{"model": "rotation predictor", "train_examples": 97500, "crop_scale_min": 1, "beta2": 0.95, "eps": 1e-08, "cautious_weight_decay": true, "batch_size": 384, "lr_schedule": "cosine", "final_lr_fraction": 0.05, "weight_decay": 0.2}
Rows from block 3 of a small rotation predictor, named by matrix and row number. Rows with one number belong to one neuron. Each number is 500 + 50 x the weight over its row's rms, rounded and kept within 0 to 999. All counts start at 0. Numbers have three digits each. After the name is the row's rms in percent of the matrix's.
Before each neuron's rows are labels from the 100 images, of 14848, where the neuron reaches its largest size: "peak on" is the class under the peak; "top examples" is what is common among them. Only what is clearly more common there than usual is listed. The data: made-up ball-and-stick molecule models. In brackets: how many of the 100.
# gate: MLP gate (model.blocks.3.mlp.gate.weight, 640x160), inputs 80-159
# fc1: MLP up (model.blocks.3.mlp.fc1.weight, 640x160), inputs 80-159
# fc2: MLP down (model.blocks.3.mlp.fc2.weight, 160x640, transposed), outputs 80-159

peak on: yellow ball (27)
top examples: space-filling (87)
gate.541 111:518551461449545445534459477569487467545501445419518484444420506451460437467597474429426517492469532517557491391459546508553532507553532680532562531506560514592563589413559561522463581492579473496453556425518514621438490531473512542521455416
fc1.541 112:459491561427531452486566562521596580485452532412580558442486481464475489486490548461444402601458549448494469452531467594555529564526515502480489454472502471522441464431525522481572505546540387529481465421577537490511476513483577518470487511
fc2.541 118:512550563542486475505553532451517475639472537472448521548430478495512568605478436628523451512506550495494534425540508518527487618477454491489520493540475489529387493425572468530522493491408440431551489524448525496524554520567506543473525489

peak on: grey ball (29)
top examples: space-filling (83)
gate.369 108:429551359473512576475526503473440497393476517453522425500491511408481495576586539441526554518505502559499522524406537525448530476544463604551523564459527487552482433553514500547589432514486422491538467510530561484418482545479507480466518505
fc1.369 103:584584375561522503493485490541415427550480500622457525619490510542541576424490541519540379495540499497422491445521547442561482484467505450378474520543592529481498532496444494497561505484572531578458598534577500496474544552519493525509489499
fc2.369 100:581439481538495425501567551482503414523400493390524466515514461517464551522555465478486510477463532523524538515457455569507587549504405521489616515520557535519551468503467532460418507520467540401514596360460512413583549485461476425481558521

peak on: grey ball (28)
top examples: space-filling (60)
gate.222 089:621573471414489572546565424424512567486537503529564582501466482544473473459436497516567425511397507427511464484535484566500463507467440505513411585448563476461461477485555483449527511468426472545452524472556544497478519443407490545569537529
fc1.222 089:449503470526462513485458491571513539512577518444491547393498443478484419463480492562536555431573534518570495554428497538620544546549467493461487594552497555531548496503576586429549511523575502481636553511481465535500520509558475470489467437
fc2.222 085:477495510534509383486481484468558449514482511423502531513492450541496558440490471542474549492391512481476537476547399488527472556483506532511494476481461486459349550551473529476481516506542499356483541466486527532550523605579497478452477441

peak on: yellow ball (25)
top examples: space-filling (87)
gate.166 092:455575576522423499508520581463557476484524483533585521427539428469552356426426529480516466566477540435518523541554479525483529614551509565470481426526503558423465505496470398481499514535535466499492451446425478441543453466405513507546474532
fc1.166 091:553498419496438472550536438443518560564459482461484447470422488499499499509532494348503514505448492443465487503456523500467463558402490508522500524441495402510484380516435490551462434528540497502557521432456471466420524513460501481544554554
fc2.166 094:448557499506583576497478521564403533602474472438526526592516467526515458549563488609589522514533387477464558512533362518381556468512537482559430479478525468485433429486489492604503422495561502494503469460594446505519466520505526502520522512

peak on: yellow ball (36)
top examples: space-filling (95); balls: four (28)
gate.12 103:485459408535539487584532490469460474545518473512477491496542481515551516463519430454547518475479521585520556492550537446512465510433410599429487421460606492493541468512430563449503579580560489390466515527543486513418575416575410477506568440
fc1.12 098:513484486580520436496565436466553547560463527471487456587490476555472480457615509471489460487345458600473468553523481456510492513459479559468478494498459471461608365587471525449451510582521501564486503567591470485504561443459494549466593525
fc2.12 103:512535564553484527496571562415536506529462522515466459543413450593404598581511476544508474516533607561503497585528535569520579543481457518465536490526493523469412457554520532450458519471463437456430538451402474426525537514530497507467508494

peak on: yellow ball (27)
top examples: space-filling (96)
gate.291 102:330459451446537501517507553546428463395446494550521537486536422491508497551505438444539509480557518504607536516479462500416494509522521519497547395513542521564484442523560442477477489494580479387405545558524552540441495437522518384517513450
fc1.291 097:523547449504491496520509519492474469564464472439559618468541573472451475479441461606523560512473432483453476419541502529549421366494462505446549466659480491517466597526490533469481598503461583469545522518525455472435510608574559516613439452
fc2.291 103:395468483476450511469462451581516417468534494474539449476452478640556543433476582468589500428545472535508511560436553485502515552426511494521579524489450510492619490583451476485445605549496535509486505468431471551559480561550448520505516541

peak on: yellow ball (25)
top examples: space-filling (97)
gate.492 098:490543526498405501444453547405421535560457532499582495556513538444456443492522508487478500565458525526569539434386522472388574454596536506535529548490476558501438509542510550549493543568463439551435482506469572498489456537580465419498535448
fc1.492 097:503563503523519472546598452457520650515439524548552570512502510474482523491518469502414498615346462438501514439481477432490507515532563491434507507519533439491573505536432499528547440459532512353521559446446487524516540484549435499469513566
fc2.492 097:584487460505514441579436489441514459560489518609360531474491462437502418457575439532469503477458477440472574563517514478560473389513640536502537487531488500498525560541491548471623514565524477504526460550577553497470455503472494552499495520

peak on: grey ball (25)
top examples: space-filling (73)
gate.285 096:514489572400509509501481560545542604445482528442566628436494558555526421437432505497558530438517444493512574482497415496525460425471379492539509537485557423561483560523496536419541454489577533512524588468541504535554504532447595469566453471
fc1.285 100:472550512521518506547516508553486538450545460552527459472506507508556523522489463494562505529539518523511463520416428428525479477481466561508563513422504482514526579643452483418424503474477549487598587424582530538469499480488524547551482516
fc2.285 094:462431540579466390485545437423642569526431536506423476542466525512547488507490547553595464452569523516512460417464438527513560517512377535553530383547489465521471511464482581490502424492528439559472377470430457474552531474523526471533522453

peak on: grey ball (25)
top examples: space-filling (76)
gate.370 103:592478564461531520572576462509424516419439498459553475464431503532604462506521357515453514486445484568491518451486509491498503539519459641554509435439506454528469448429554451536533521516442363547454500449591580536546473373534439579513592496
fc1.370 106:573469465502582521537509606493512447539462493554481510550536510482473479498516467563469467549463457482551465441529299461507498510458435549479520468442520414481475489580494469509408546585507392504487506539436552559394502477500519535543482499
fc2.370 105:502457491504525462506407455575478491519489523509518429498509450504471523502401509671591435528504560492498589516473499482349585521455535566588469496459459505503622472517436550502483508592645465529485451609426497507485496463593455528454472514

peak on: purple ball (30)
top examples: space-filling (97)
gate.580 105:505567478528507462487429561488520436533472447483619526491516499500489527467448535455438512640429386557464462497529433500540523525470446532504528491463531477514508511499468458526402508485514448509517514436545516552476403391447485482527541475
fc1.580 094:502468473456526428512454501560401405415450504511456547515487641503486504513548514573451558420553482504564510437422562513459539452517525415493493504486621499507528469469529524443498529522543458530508570593573488575471524552468480482541491453
fc2.580 096:525497507520489550418476530430533496484496483443465546477546524517465466466416573583560533433432558509611434424503383440487549484433506492458535514528397572540541538483507491439437510549526419469558534577498570502468518435462504494464517491

peak on: grey ball (46); green ball (28)
top examples: space-filling (98)
gate.248 102:497475504492493504495499596510475524552443486473503447501434525540487530540598562427536479493521455534499472524506544499479513550521507547619498538353517550514469497463510506534494456484449488522452470432506475604448516433364487570551550487
fc1.248 095:538538434528560553567440560475511461451556548536458397460468497434359437579506561550450562510492492515558483466445529491462544445541438437535460424473419472522528509490573487518503497480468559425562522544592531445587535472461531516561444476
fc2.248 105:513565533598492519458472494462500460361566590528551574476524527522528524473557521486556541521571446584475483523517478485477481490527473474475457531482509476427497517402463499498496545395456578517516404451518477473479496455438650467518508465

peak on: yellow ball (27)
top examples: space-filling (84)
gate.319 100:480490447501489536467408522586395436533560392517519554539567480517475405551498510494502513458626587513603429565488430458475526532475541549524501527533500598533501517491592512460453514540566470544517462503442494524462496516524525429599473477
fc1.319 090:537466487476583460495474551413465594564470505452630535513466485467487410460456535449477492595555581460481482538451468516438505533467551516599529464477447540457448514464520533453441485479554449505426467489466513453469521530536516525510515470
fc2.319 092:534541487516452519481524555480515464492508517474597384526514471503472468475365490426441469513538542523503544508593419408553547491463475483420422422499474500419430477473509432560407525452560438455452485552498512481516571518501509532518470396